From a checkpoint of a small image captioner: encoder layers 12, encoder width 192.
Rows from block 8 of the image encoder, named by matrix and row number. Each number is 500 + 50 x the weight over the matrix's rms, rounded and kept within 0 to 999. All counts start at 0. Numbers have three digits each.
# q: attention query (encoder.blocks.8.attn.q.weight, 192x192), inputs 96-191
q.14:511568539511527447500512568429464481477535549611528527549447520414472569449483501500517555516587462572492462454482573577512502482475524508448553434512545472442521464603552425573556505537470416481545442551501506525577487529524448455488479475507513448457420470498453475447517573513477459453
q.15:438481457506508509483476473518514545470490492478509441483562522471492466579476425494542546484529448469503497470525480465533477496583537424496560539495468464514570489516473574536468568535582512526543478528532490565444451489501521513544431499531504487508572522506430513539491456491480427602
q.16:401449470484513539474601505514518496476514449492509485547435531525560554527522480472496524487499560461548392546513500513449525418418489544470523451520525577488516575481510545418484582524519480524517505434458467521564556529488568547522520539565454482573541480580515478473395525468463475487
q.17:493518424498576585593624545509532478447473488524549492507406469496513626414566532626531443478526539429507511511455452491547514467392584576499476532546472577531594572472556469552462525574603485485580475491414554455541450453524587548533451498585411530542468406536544416492394443452463501524
q.18:549499599519549432518449495570429521445407477502497580458481485499440520521494453471540518532523507488443476454560568512481501552491527410478492497505443470508507432555509459537476399539474556478543456463495512597467550533554434558542479450518583503498548415446559516485487488415488620493
q.19:461523469456567501501466582481549476493477427548454499531549459488436506426495507570560513492419415482523579470517532483530428473498521455542410478535546551590550496504553497458522555469532413510512545524465531440538529483492612565588437572418482526568474534420528440436439505528512578548
q.20:587526449538471467507528419500480564492553542445502519522537464539479502492561424532523515480530515466438611519395542552547496522568426408466491530495574483524549541413437507438569585481511501525525587486563444574439570459411465511578507477464528534487480461539529499505520527555587505457
q.21:525440478527430514578436519512486475518553609531553479543526557439428519481419518472456480494499458441495474472475535527573570499471505474513571432554418517568389490451529471519557455551478527483494575521471534590482440532550445534435522474459523427481571540452464531470570560466459441541
q.22:504439501554575503419449576426527497487529507548449462454452521452514465465463510496431537531499503502502420468446431489495416372453507476561475532462473497531464436534512441499455467467543415472503513469519471526502489566501481568497464569512523494444526543428444519412542511496495455509
q.23:454489555489585486483469526532484457411444478485545454559573502438541489522454462618607559449522505448492493440461473474523557579480517483460584536476544578598501498508538494460499489494554430410474493482493540483452574459512470508455483522441497458491534521534489466441490530511478415480
q.24:550507452443522420432507465479506483586595450461563520457555521575425532479466448537475517452560490547449497535472453464467513542534438454531517429481532411453491480524452502493482524519503493542521483562525452547469516451427483471536589450549516563466510553559479466583588546555471560440
q.25:432474438451474546501495558524431458517432474471555453505470518521547507488446556467541551458453505477453505447502546485492589486510540424517496473464490467458473469532496489455525516546503508410419518464542497462526412482573437570478443537507491502529592441459472475547515503551474490528
q.26:489439459509446456565521564456515490476458423538502573507541523461545522430528480499542451469550503549525575455467510517417517528461519555474500504527545611479588466550543501540501494499452438438401490444462490468593517448525502563464509557544536472525499548474495427479559563513474515526
q.27:466518557465523482512546482446460557505449515481446503430554449487488461514605455490550539464423566472575464516563426425501479562447451446551458552475539521532577452554600513544502571434539455492491461473441470520572455444509447559531465550538536507481529473462558389479554512559580523557
q.28:443547485464485510516451503541531497460440457451486465499439517511478524462517450517547476525488459479501560427558528456439502485478547467466447482566444498466528442539516537449460493527495434492450517465462497550466499493524506596419438446459559414471501527447482513440540539509470524466
q.29:509435564476495527452440465498451465536535439543523469413560472433495526519526549436485441472411485479496545453500541517531568419439507540464481474501450517467426503436579448423535533449489428421542386519437522468616549558406541560520424518470484501474433475474471515556534427459504414482
q.30:548552538495503404529544511579467530583478521497503510439445485523529445470465505527506537493491518425429539467437540504484492575472460481515529409475458478490530462528470419558485478536544610502548585541472443548489524439523493470502522501489592524505508509501561478522563540532545627474
q.31:448466531492501532482467566488553490508463495512482541507489525482492554423578545464469445474519505479596454417547532516497445542475508443572529572491501561463501481495529508515436575473484432480419490522422558551549523433459514545493498459527500461530503544464473427411535531431458420551
q.32:491428600562447427445475425577534538476483462412453505422592434464525549421474503501443415590607476491567552424586555478512551509460488479501445461492414499566457491533514511541506421471528591546397521581469545524592599639575470497543504548445540575475523590401492595498504392453532549662
q.33:511557478417506437458505464425475478533544511576495585487525513408474542555508508451535464466541551461414510562508488556482510509503435478469454536416511488443523426493544489396430446455509380475490571555505515583511526417496452459472545499529512497491460558595446437512582593488431465430
q.34:557487533450517511571557601524505415492424470542547575535413408439526407439553506470541470480505512442601564426587531468488469470420435566459433528553522561490471501644615524508510421643522541490478510490543576517644536557484582587426595524482519395498456492591541460474487511363557549414
q.35:497508489584545504419630541435470479519451457465489363514506500520553471457485503496554472505513464623520459537475439394425492564509591571545487480525562495491482535521449547523385573543602523555472520516379504401470409486470498593502415564471459533517548623508466407488433488526565599471
q.36:429491573469566653497479566412412503397437519407474481514439532479586575475479556593444463451475568523510429469595404446483484462492536438550489464540461627464503533472449547552452473461591458468549439446411473390614523492505596601440476500597362457650575465485505376438440491436446433456
q.37:571437531557467466434573552619424562527487421462448478465448413449543519427531559536489499520522457485606647410430525469453448475445450488530497565498510539515583517603490502504462554518494594499498426521472583436557481512569530558536436482481469442468537506445507546443557393404515532509
q.38:620549501405453526536407493436460555597551607536560523588473605494507462564494349434379580538421471561304373494448527636604545423564522473406504376472406403446371464386420409438530487457458408470440646478505382610342494465416398356462513424529514504513499541581432515561567550607495511531
q.39:512474447452556461519513489523541421516537565557568570534560432488471512603538520570500510563502428530488476438502565573531539510526568475535559477426494428511498482582452484525502543543470479522510472458488557469516444452503485437578458517490464581461555542470472566445535543532462392485
q.40:491522608503552603449526468540464498430433481454429468453488436516505537391440511519510458472420577514591633413434444466398489584460528537585433526538588558604519563474548604528503573540468611505524516516467538504510563439527553636482458558501501408493521462510493423471511412540473431527
q.41:502575461470459521472539507492587529474451428524512473499533427464587562561544507486524548460474461546524504475469455468475450466488522430489486538453522440539501534497534479550517467489556387452471459470526481519476499551454509551442526516535500501466518428562494513483551526490442518551
q.42:539547476460501462493546407530453497489520525387501547501403572476503414519500469467497497546524437518432458453493443452543474598502453490456519517505553485524508531484411542494464560528477607515534515530534477492391525524585468542449536455499486442474520508432449485513454463538544503545
q.43:455512461471443585516517499550553476507486476425548433496455549503472487512545528487548485532473549464544502471425449411431517513477562508534445441557573479564502447536443577521486492562536494567484470428562425559519491506470545495447520491567515455526526579419577453505461453473573535501
q.44:596491486429430475486485519441516538530494454545548517428540478545491539543571463414515539466552505540456445569524506569465588444418546464533472466473490545428548536544571459561568531441435463570463475534481523519491454531519490537435573459548454475430445499550537574570541566485512548476
q.45:492576445429492543443528439447519588469478509459509542525392488527424425460427444496507585525533495468455567563494535507561424503466475504444482463471471442531530495495455510504528565573471549540483610471479548518465457531526441496431579536480533509505549539544460430496551532473543561531
q.46:501474479509431499494481570416537505539415448480578479513481504509544576444557511522539547466511485515526561512520540465462549475463456533517462522537470560535552454450533459498513479519501498498506458489446531510474443434509527493450486543462497499504515450516519469438559419565525538487
q.47:506468466484471476478541421516480495497532568541543564488502548525439507563493498492403468513511442530452455515522564488592452500517495498464447500528527530492516555524467403553559546534481536476588531484501543511439486574455481467452530533494576481496468523507475479548544516559514541519
q.48:527544434501462471485471443523545481537575512537460456461533528498471454520520517417530411494548582535485455537452454452540546494476437542556527526473496535562535475544525447542568523437531539516523431531490513520548479446518506494573591454449522516558508499502533526559440487494499454541
q.49:453561510504524529497540489522478565490549589505582486483468533475498496557442446484597537540473466504471518553497505501530481507511448509485481522450493504397477460532430569544509535518559572525552485517545484494450445466504385473464423477495538560470545445416556477460487522440425540407
q.50:551431478503439510486497532531505447602493522500529599436558548552552567544490440524471555557541454553438555448569516496491499508488459508423482550513573538419473501520421443441419463470563583609461404566485437515464444545574444528479458434459550489418460524508577480605478511537575580421
q.51:406492482517577629625529589488555509432463422484451475566477483466515507456532537601534420455525636466650463477477385368452412578461606500576560550620470563583530529573487564476510572440454441503494551511403633460575573434554548587554502626481486476690528473534425424442412492508456551477
q.52:463535480533513552423651512436529523495532428488467464533464505420494578493601570610506459553540483456611487582502421398397415539458609530422489580626524509535647620521487626441448628457606519468474469492437624398483424424460502542560433502410495506566499527577466416408492462490529590448
q.53:540536498466558429437440457433448461501457517422496497458509494500496514543455452422414600430417425521427538491484505562506435483566475512554450470500408499533460467479453482496510472458508445419471493430475468603494564530487439497474440451604515523500582518525473553543516558535525526557
q.54:388526536520468553490506477519429424394491438550445450477532566469466551437503584540596416479448484503588421503569478445479541496420535488599467566493537641501547549450494515531446514520458470484457453453421599516578560556498546619475410538471419521552479551532455432498482492466491516549
q.55:557559502401425541484519481473558564561549595533494540550399520537477530508503479551464530533511486430391472602457504582516464546503465576483530399510490418483485441497472533555516502561497571485506602534496557467489477518590491477417528468479542518507498475586424488496514500475520633400
q.56:551511472483455445495541496478503495451528399555513565525525447447441568515601451421535440500454469544565524516540500516490541419513513529596446449445522575437480506610533529519545460395483467490453431545517542492559432466488549507534560486490472527488441435456508494505466475551487460499
q.57:429526439460489494455557482551542549560567578515496459485447517493487443546414475556526471465500473431419508559465500503547444478522482499425506438523467431537503525448441436460413529450519505488496490454536379456369552466533518408492499448468520569540453497567451414500564565516451515426
q.58:448486536493527497547493543558521458518496536549464532555563505505478489541504490493482503460538477457536506475579440458501494497468435449535549517445536495512513493555553505525550513586493449488559481443441493454503467539556545534478538457479508424554506456521490523524413568498507501462
q.59:463587529521500529467504471570480482551485527408534457543423522569469516587406454593535522527540453443480527499507491566533452511496563504552557538538496463505528506547484577515436442484488539486508560455543406543419512484477479460460526526557498451574451548579478497567525588501505450475
q.60:461422499476473550486548554575538465547463483457547543550482510460548470457601563483448455484519476560498507491502537410497532509552531476478532578536505558525514561445577532508477476428527536450471518505430560493500475486542537496585540527527463499458509511535560426480505491445549493566
q.61:480558547463432569558535515503552567528468437446443474475462496570452532559528426539468418444522536500451523538524569481491443560583471456519518524552430528513516445538499516513462559509528454535435565467453449547530432426487480464566452519470499465515551614447503502530540511538477540529
q.62:530503516558506456495508442528561543461485467490562484538540538415540532598481516497499548458488517466547510549438519508474516503530521477465514529542452477536461553494451525472482487481573416500465501479515560574492477512557509526557405515466436490484564511527474499543442472581458472608
q.63:472444524452451519482510513546508527543512571448477562562497453525475482547515543447488533443495488475472551521536558446500425487486485422534465533516526478539575543564438549464509496526523461534468508451471509458520457502514543526462490577463511499544552553447443447472482562515468542509
q.64:626547490557476478434492446578465516506510504418532500516416441554433497511522564446476535478485470449536529462560480534503466524555527473515417536507449541479453537495468497526567528533556620510448597504489526506484438491478505499494512520434507547486582468456617493520609447442493508515
q.65:556450492484490532521412483627516564474470516383538456556473475500408484510503603477391539525528540327487575495519508465552495627540426395479368430518476525519501499548421400548485485461506560546551460493545414512563543466574561477586476532496556452563492554506533547469483492558535534540
q.66:509438573507546510444556501403537452447537458568429526524566474511461506520490537456520527467428501552597600478461419424535512516450460518523487540475447476534552571540469508515520559492520387457527499501464553491479576500501481469508435578558466562516544576533449462488514489502523443504
q.67:459577432491485582465527505509494405475518566576574579525546498425621517564525542545536564436503574520525397549547492531384510391519565497464618513498518539523498451480535491452471491560538445520516498534515531453423517518522503488457537537568401470576565541487428491459445556526446447471
q.68:540380425430467428506455524528546531556491561455542594489471504582446509468466412424475513597597403441507579506465569623619500556549443512461365413387522396468525447518438338511502500409417573517478500475624495536415464500438423457509587489504597556410407477567562557647644524478557567444
q.69:560528543578524511426442506521501522532524521544445480504452511483416460487443430456491405537436549385515510523489479564526461523502430461528485447548548550495547476468572405531443539498544490590467432508495562507460538499525529514463554523551480504456453491475552528491505498544543510413
q.70:494513518538448512529556454458390473456573473452492530443533533382591585564387534491499469515430569492477450511442506467434516481437594454447540557605531468490558550479559579489474474537582599519531546461399482455544449546595550595523403485514484493476525522467471466517535484479517444480
q.71:517422437397536408592464529552465535546560510573520540528536565440521426517537492503481470538511524585429502494557551505492545466543470549472527408502436399485487481499451452461594466471469491517483538486538529448527469490462474449397524435444545527490384486440612496521544556500446560477
q.72:536476523543498445452444487515578498473480568526525608572490429590529487408507541489439473558495480532451519449520451544506470497527511487494404439443450449468454504474450383479539525536413471509565413521513541523541602457471552410519489509533540547552517482534541509609534476454485586417
q.73:603416489410495378584403494480510522537572522547510623574638393461400427558531348452412443571621441542453457467488639595538652361589468479415502372354426384524411484544487334479578379456430416503543605487611444618509480562437351438501572431460535541465446540477531580517554504560512512543
q.74:490473462460559521502481573511477438435394553475548448573567424478444527471548480492466409523487499475507484454481409533485513560509548496507471545530543498506488452421486446458436526468561568520512417406487497483561554518456497516429484493524522525582546469470571408512425513469522478515
q.75:547496492554473533425457606543500493461505529513422470463544459551524500498546543460436547525536572552469477473481505507449469537529488471488486503503534570532529469547521428548501552494534452563452460490548559496473503563500578481431452440449449520494466447483473547520476456509554429453
q.76:537479504422550497459492540516486564504487526453515452484524521457496476535437506529567536460536507476457500459488522564511416551488550506532510499536483547533448547533532512546464558540537476441510579489544491503518484400522520513491435522439561534503474468438521465482534510487502518487
q.77:444443524434473541487470414518485420553480462534465457463499564441545487470536557506576501511501509476416403548461500464556528534521488489513423534489509523451482529505431482428456522484458540559521461616489510547503552524563484484451508502492520505472425501549448479475586536458492563484
q.78:455418490440556506531525456444416511560547462575527548508538499427545449545530513443481462491498548600501455488543512514578492425511512480471515455518437406473485477484406518517583456477437429485482438538545438511453497593544458541445529478567506583514432548517440589486556523459437527424
q.79:520455469517515448555519510537563451481530509509466551459470481529480477562460530463457494561483515573473451550483502566563529492521453535487444467509442427548482557510442551517436467474473426548542447551563476511534457458476440456462541581431507489467537570491469481485518488547536472480
q.80:508520506571506438469519468548446584503487532427553561538459502501464419468458488490519482399468453412438504494485558480459526461482395433401536479435531485469494473458502458500489493577401570485564467497587456605504475504524482472410467420482487506492616478507560536514504521527420567562
q.81:506499540518409445428388529572517514497567584463519502600461544547369504442483473451430523409477507445413564534469546572556536452466440527519542434500524449460534414511483498498485502558432542526530488537542481555440437503474485502455558453493538500494442483497496533613526518575528530536
q.82:365483492452605522614570493539498400431413434627456468537505525378634570545603625599524457615484532574623447397490398453493469479439518514548501568569495513610476515552496610457457546421596488508502491532469564439538607458470558539592504536468407471565432454527449441437433475510484559423
q.83:423427539460575538534558533476468343376425521610482505489538536391517536521611506651525524559552522550620422464553397458512445605417630608540557527522525503524449496509413537560613561543542378528498433496455539370615498449473587533561472596537406423591519544498482520404498521449533468498
q.84:640547529468472417432453427512479546629669566427502541513494567527471545512343466360585552459522403497397519540493598593561494494595487484473553471440472362509514435537538486558416444522391525456554642574534534594353435392503333419533477515482576558414564494457459520530567457576487504521
q.85:493490406533544555514523437437508451524516579573519453475437544487611555543472462463468520533557558491400459531417596601481473575514483519434530542532575449459365483523526479412405470410507455488461552577537491567365427506462401516565410483466487506497562527550495573505506467541508451550
q.86:557537481492468416451546445470418533499476501553496500439403552466492569495469458449413505489496478524434467488414540448469533469536475488487455493495510492439476529480376487506446422437541564574424493524563509554483529502468459506432473513576505595424507501523439455539573520468524444528
q.87:543557544472526523421563619526530438456464441532438529503570414484480457534560520517488497500516569504591512420582436449526516435517452522494501463547500523538547478570478529593541475497469491535488461431517542532532498553457483563478534571540533467505487544484546525475504553437573453545
q.88:447540462503577468413467522554436479430486507518493562513545377548524461440529456469431458512458528516569546424567487448520534471450445541507444437512517496565510439475492463588599462488548474524553456439436545550474497520470550503454487560520467560555443562537511457515424464530498504547
q.89:495496550641491504532603574512486539456412538383498387394442567573506486352451549569594436393496591386532495521459428382507390563490480467600495624562508604541602487463587532540397544472567599591494452544480515411599511437468577578514512458484500388518579507527534419448430445507540517423
q.90:434501539447518564453470544479489504528485524560552547560492520471524481532490494493552471486538465525551562446602480450462457541471437536536464484542533544495569500469490524496472555484423454439468531467543456447460560528552504499437546501568452519536455554538495419497501552504453434442
q.91:478493464534465560474444492495552507517527538456499536520539488532467520498458576498541514575505557442487526428464515545483501549475452453564586541521441458516479510510586497477506563508472455505577462577502556489500504504538544468562500455516565461491507499517568530467457453486469521528
q.92:495424478452503467498533496600533492570383575505508536557502589492521494397561541482569460474462519441539519418520552529487522590457542410561486476536478515474497488486530568516522548544533537572444483530459483520463480414523504522513602528473485490521462432437508450517535459491516558516
q.93:559463503475514485551501488454508488489509455502493518475446488421514497574512477502483508479548522444508449463457579488524436532486487541580506466498564493570457463527503565474527505432496465571534554483524535474509430482472479488481501577490455502509529462422441574467571500484483488554
q.94:456502454556491537469560493563506505494573529621536519473481525517541444482574437496436496481567552499479495430541497444546483427528494573421542530551536427443513540461439512445551473441488550498434472476426520553518565536562416483435524446525458500496493588437453444554499544544516493540
q.95:512521515488563515498439487432542483521466473547485431539446437562455451507557499414453456410460461582575480527468516514449499456516475553496491513515475482549446467526549527566468449468422428534559540472447560501511559515416547462535485491490521546510509540468524529462463526447511418483
q.96:572497529527428467431534468510544525464434539492508477539517405568534559426513542469470396460471542440504525515504549540502536418472422566466501475504537475499541474464501438496464478462477534511550465465501615478485543473504481401451442532565509483539434484500502420460452462475573600460
q.97:570484564557555454496440566482542538462499535408447502402564500503468539552561456497436563573465469470573508435436550466488547530458509487575436545476520560490529501551542537482530499405518432503484465595467502483472551494422506575522490522421582543523485599525551500470594444513538548502
q.98:432556389532489537530594438459556510510591496602487509542534464500577485496474507548561476441548499524467405518547423530544499446588475565461488469506571517476491516473527479497482467464454483510463521534526476493453487525538448492499573413524461578497557511473408438470402538476521554532
q.99:523526439538411426394497481458511514465527471450507510411532569558507508478548443496541464521563551547445487567510575531449625490443540516391476558495480532440437503478498489470518498489472528578494385521496417487472399465604456512497510502517433544506534518536476496572513526482522508529
q.100:543488476435478477522516518594559553544459549539429611512552566575453474487562521514532505554607433492396509468549488563558454496621442422552490371344406501505392446557445460532542393468485521461548528441616445500458575463488476485505566435509562504413439568480606497564599600493484555510
q.101:539425441450494379485471565519485483530475583492426625586532576524439480475584516410408507615549459403388513430467600547582542459539452497457481478342435448462442392571426389503522453480446530601576577456636391577426540459464390486480527404416586494377406501562535544517573580569465591504
q.102:501558463590468483445579457467531453564451484488460555512542435495523535405492438481410443443442507472490475517452541468463547443534541495543526531491532562462464451505478537550544450429500523551565406451490528455507528475457472483460487549458465454533497420508542515526542508506514434427
q.103:496483468521566522556519510450504511492501423458555513501490557471557497566404504455577445527492466483484550534486567441425440451548573450530453524517601497466510558523488529434467555561489544471522499534498451498460524481466482579514506455507442457536560519503488473423501505467543478520
q.104:470466473498529472585535425528544510504557498524520560480424505454476531502464535465527473549520479439539506510469478500540548490542441509452410516427547426511486565448491574476549449469494539482447501531539468541447527417468427502555528432531476425468507535545554541514474425498548475535
q.105:454474445456518509439505571558429473498517486582474427538526526503521592547446469529609519447525528564498440471570431476405505504500498479429477469513566482542555555520517605411445528489531448431460500484511440546553495439529528590532457528444438550514449554502501448504454455502485522526
q.106:499536500419454452470509515524467501544529559569484583564556528525538453489479527534458495544464478466530443549503538531526566486497491503523440478534432437479419496541442513472584507542465491567492476488581515454494539502464433520438527525443490522562415456566541607577441488506529502528
q.107:461471463401469460504513474538448453496554551559437573586586500480476478542478445561478541507527468510474434479542422511501563501459465557516474446488487488469386564473488493499501524471457454458472535508489565535478501504462489540494460467530517561535408582505467512555510497536553424471
q.108:526475486560545532456592504533481601470432503451427462421412541544485479397476515516612548431484563455489517501436541442504452561520544524562442479536534510535652467523533556485419566452538620508535436511424464423550433418544560497533548480534430504508554475468563483432423545485443513528
q.109:544550538534489482459531511483514477525562446595516537473471451472489544528559467419504576447461543504463551473545527549535454405534501503528532443525499510491439498479551474550483463477456431476538449496456510522490479584494487552416455502554485590481503592477440543456541525557484430449
q.110:513447464542462466497450496453501563499581544415466536530495496494481511494506508563507505445432473477536533516479488537549445504553502485596460508541466449464445511491570570499458514559532552484476502507472469472444474445560479533473449461534479403539521408438441563414554475545495539553
q.111:521498535521502534453506493546583491440439531381499496428520535483531561427461584552537466498511520418445478548496521471470442586461561497528552547554517578552564491496520522573418584491497526556538540575440524452520476483528580544621481451431451459503585431510480429544529511581536498476
q.112:445509439556465557519451526473588520538483445507515459527444439491458554514501501517454514500553457563531467566507430506475529475427454534568555495541536543535465497522522559549480485513524452443486519473420488456520495461501585482566468487506519567465461447516538553460494499548470474492
q.113:511452509455425438480474406528485523465593519429529468463486596485494551542421493466500543502559541502409514541447549529527519475491433559416593458427556398446533468421488484481481500553452494423475592557521432549488488590622389486504437438483549559513550544539449526453452555507536594471
q.114:471532517513523543458513558484527505427503423476458469488572518553506379474530472566446384598470546408502469555576552455492472571404443441487456499488520553561535500503504489520515453469448451545474468456480495390536578427478505510589513464531561509491491464558552484529524428518532450566
q.115:568550524508513492499388526547561489456530527464482476574556516486463415416543402440523523471561444527474540564483586487514551490494401489481439445487560522483505425565521402477553507536457452478524479460563460493521500393514400488503578436539548574526455534494540559481529564520592454496
q.116:458476592503557547594524565613486484403530491490441532525542480515593475486477543594522585473471522509597458401492434453494485473492575424565491558558543586620484547521542511460511602571481523442543482475509480444534485445508482575462474534481435418523478478506479504384495455508442514532
q.117:604524573535455411540483514545544556597523434527439499516427438477499534472492440460474483538475447492485524517399513532518510430535428429586484453426470478479504531521603499521518528463505461559428610570536549537505475457447515444494570458452524542456553521428473504521521464483453515482
q.118:525601511488478480436532500520468536555577498470474565469474580494531494432513499499464542410433530565425481575551508463448444417538499511488588412526509521469424436515598456459554503586467566456450567538520470509523459468516416467533575433518568569550477464485541519490437531480488460532
q.119:460412458468454423542566431478420410559538550561539538461423586455574547517465494479510517535513462563458500470479461495513518454477520581489538476551516428468456522554404517390493465430563508588434485581465470487484464541498474509464513565473438481410545434468510468475500503445555445432
q.120:486486543518537458539457513508471455474530509554511461477516558469559572575474483541540547559548489502531460487448595553482502493455544426533541514460554422541454553539451566384476504481580483556411487565482448506455529452547522484550528471550488525514571486434460511548503477438492518462
q.121:501407525564451437537495438513502444623474573484576455472463597434433527501440443454437495534519502512430566534398557463531497534439570454464512524480523457501473458455409406455383439378494529543490468524518460545451530489494519535475573497492547472493531504475496557503512468493584558505
q.122:444523493551431551429438546511531574524469514452453473488495435487505546432530479572464557496437550490567555513459438507496453537468478386532466472534473511459586462452530456511472513487555525488505486430415502506575489472490501477541541451454536448458531489466548397506535460555539514541
q.123:488530571552478459523554516467488540469465538375464453467409580558426540396484591477567461441417539482439449487560482531543495570506457418621499562577510530509561533523534515539472528596600474562528477440458519488486474520529496486469561436506463512554494422555545380569471436464541473457
q.124:529554458558473549480515554545520567436508466482511461565436458593439472458541492538452425486498560438435486503552536477486456558435491508551447465540569573438530513507458455545479550538484531549527469526571544461504479468423482494558473462537477517542430537505466487481494453522488438470
q.125:468519493569433483453481474509562499500491569392512426505463571502464498388517590460533502399549550439544462526459561433452486526494484400525543467486454473532585564472474509532454542525509554558555510438459544518450442435475554442504565477526469464526581486423478510485526474516517540564
q.126:510413418457516452557514440484453440537596537570557573594502427459542456522546416521423435535546473609447446479508574463541515411516566532429457430447462441514409448506532464522545456424440472407448451466531450480524555517429483508457485474513538610469508613546497628455566508460446448498
q.127:497528439516448467534496423512492552512498455507503456533582466488494453512489453498467432530499566526446555559473522491531435542451558543511495513557532467470519465522515531493488568524522506464533563477439454444554513427445485525568552505429552442552476468521467462493477467571497547586
q.128:501447441500559484470453512411611404561559545469458477534533516526501617507502540507630506507521527451540428524541493502452454444463528622441559540463618553501532470453389455429433573476623429546417430475482454498453477453557533514557536518486442458478517495438510522579537571567563416506
q.129:512477572470503501500445474570508447631595470514432495483473432509437499444443430419468532603480492564427530433599541528493562551398469485506493539499461401472514482516694552484524400574478480428488544453503532591519529589557440476480631547515641541376496372492516557514653541405458529480
q.130:406497517442562618434588503420646549452471490499445521571483472500581503561544556489542429441494516524496423567459371437519445592551556519582488502601551508569509488453398533530494621520623401522421485452506491451495494465545521467451464546557415437540515622558448415542401513587489435581
q.131:504429491396438452534465443491642521533484478458487552557569550478474460497511520464515565493542438410486602441439500490460473419502462412500422462386441483602508439450420489483499544450410507549569505556531475487428390503469455466564465466413555480535465529525507456588515520520449545553
q.132:548412653505522408547452571545403315517486440598435500404498344456513477432466488481519539515515523607634482445591440429512575520407485634653571606483469617570409526553629522548541506577529411378353524452467599465581533633526628591517542524483442488543522422483570574421482536404510568560
q.133:548456533549382513481446449547512576506562428525507548533565479570338486468520447511446517556526393437411530440462589575544447513566438591434455464444485433514443511475468463511555541406424434486475533436619500491510511464416457499500579535454538516394462522553581528535560474611566562510
q.134:489459539509550559425513551415454420462530515446478511502503549439506503477381538468476548470580470509531463572473543490459514490448578559471526541558471528528485478571555469542520472599475546478486536525451459495510431486563518574534455493544478480461564529513440526510525561416436438551
q.135:552529465475524497517464402430593431548583552457513522488498520477453441638467487430520579494547484475417388544483564590487480422566462587424476487446521402425514424520476359492528436471506487527503493590465474457483449471530471449490549411432491498423412571513413513518486533467469438546
q.136:420476547582535539488488522457506529479477504497519412423390559413512521456411548481578497497496474530512518550543432467354501494471555516597498560528520587535575554532568624502414471560526596462448493535465440452530438443614452655538425457483490409515598431407543457446463472482532478515
q.137:550510419395483424553539383494487418567550545489574483536445567530503412656540449437513500461529463519358490503520581534620544541495516522539551409464434339517444458476422435508531470482545432566557558447580449531357466536468396406425479428443612529535524523438561627570516541543484469546
q.138:482468499523479468514506510493425616474443543434423505585553526552457497463496546442474533471531541503501537461475496449534500504505445456489463532529422503522463546455511538523550522523482520414528593417548584484545556457481488533503541584535593469518494500437543461504435547497453493522
q.139:515586456490444561533525587563522545492454451548476544612548522518412506442494431435493506471485514447461542433493534467511445488548469432480527470455499569463568485429466526518456503525477414541521532547461491467590487460441556516455450542484448502479524472578535432538445435514515518562
q.140:460557520558614495545531551554441559453410413400451433453509552503478479409491595488497510536497541505528524523493381433493439615457541530617517582561552554530530534491551616504454478555467611519440447438463590547506517455499593600563546530477521490588609509431469434463480426484475449487
q.141:565587469427489479547563526488535559408509469522491466603558470516421426531574536548571520451421529468496563463530453461552490524550440496495483502476509488454504477490420588550546514514421529498556587449468539574575513444489467451538490473580518519552511491472446439426502473510544465436
q.142:468509578551458474420498445475431503590522432546446475458511476421570506516434533496503551446422485560531470468494479447414598504475495502502573479587475459506472541476605529546589492632453523502409505481516498566492513550477479517460428461528552439445572428449524544466522506430446515550
q.143:474594527437518559565493483545554571412439570495480483621568524559510439470543517464468488448481437414451461477537521418496411521553440443465467460507508478464485525504449518454420581450502459568543485480518458502445566491501556530499495530581512472486450537508444475488502492576539517476
q.144:434527464447517452477514483416475516554580562463593468466505518413587607521409471508557483480463516520464442591467508480534503478474619535508539534492593450511503533452521574431404497449531517471370482584448461470429452537508457572494461498435506596492499504515481553459515488460465500498
q.145:512472447478494540515489457462556501509536597500584532537523594516526556567386480466571575516461474454354417492469504574449466515601476505358451504475466500411543511527424459478486425538531543564459545570579427501357382455508451483512482434421516505453420553427457498610570490451526533459
q.146:435456515491522512523575589479409461473482486409555382360406520513546565497606581533557499482444546549516542522453494394461491551525598449470549626506463576488490513469555639513404509492558512551487454477463571413480448552468501636540460513577423441542513528435426438420477496457535476526
q.147:507381566542572585523491521511438476445454436520495462532523429465543570476570586520435465494433508548590513455534447450553557481431616517523558604580450589514525526472595565445538463447597427445473517570399533526500582497476477494542403589494520539592506544510494443443418450419424614448
q.148:334494606450675551568597625513446438415383397555550445514411506483577467477544639661521483528427560437617372486587423461485550559397605479569541545532523586529515540580507549489460609492588418437491458474430574451583518498559559552405463595460341379554509416626433328443444598493443519543
q.149:439498509540549596510554599507490450486466512548501485525472441420623520534546607573568551450441490555543415537523408524541441589371566607628514556534442503609562554596567529466482558578523353432463444496362493500476577586567606519446443512425394487557569380572440408412444559532458514499
q.150:603461466483458528522459483420437496555491545546568427499488485520500607497503485495409481475493522528507597556398542465494560418492555539382480438493550441522441515402409436470495444495533486503480510534479495566445500555489398527531474482429559618425532548466478562597564505523500552486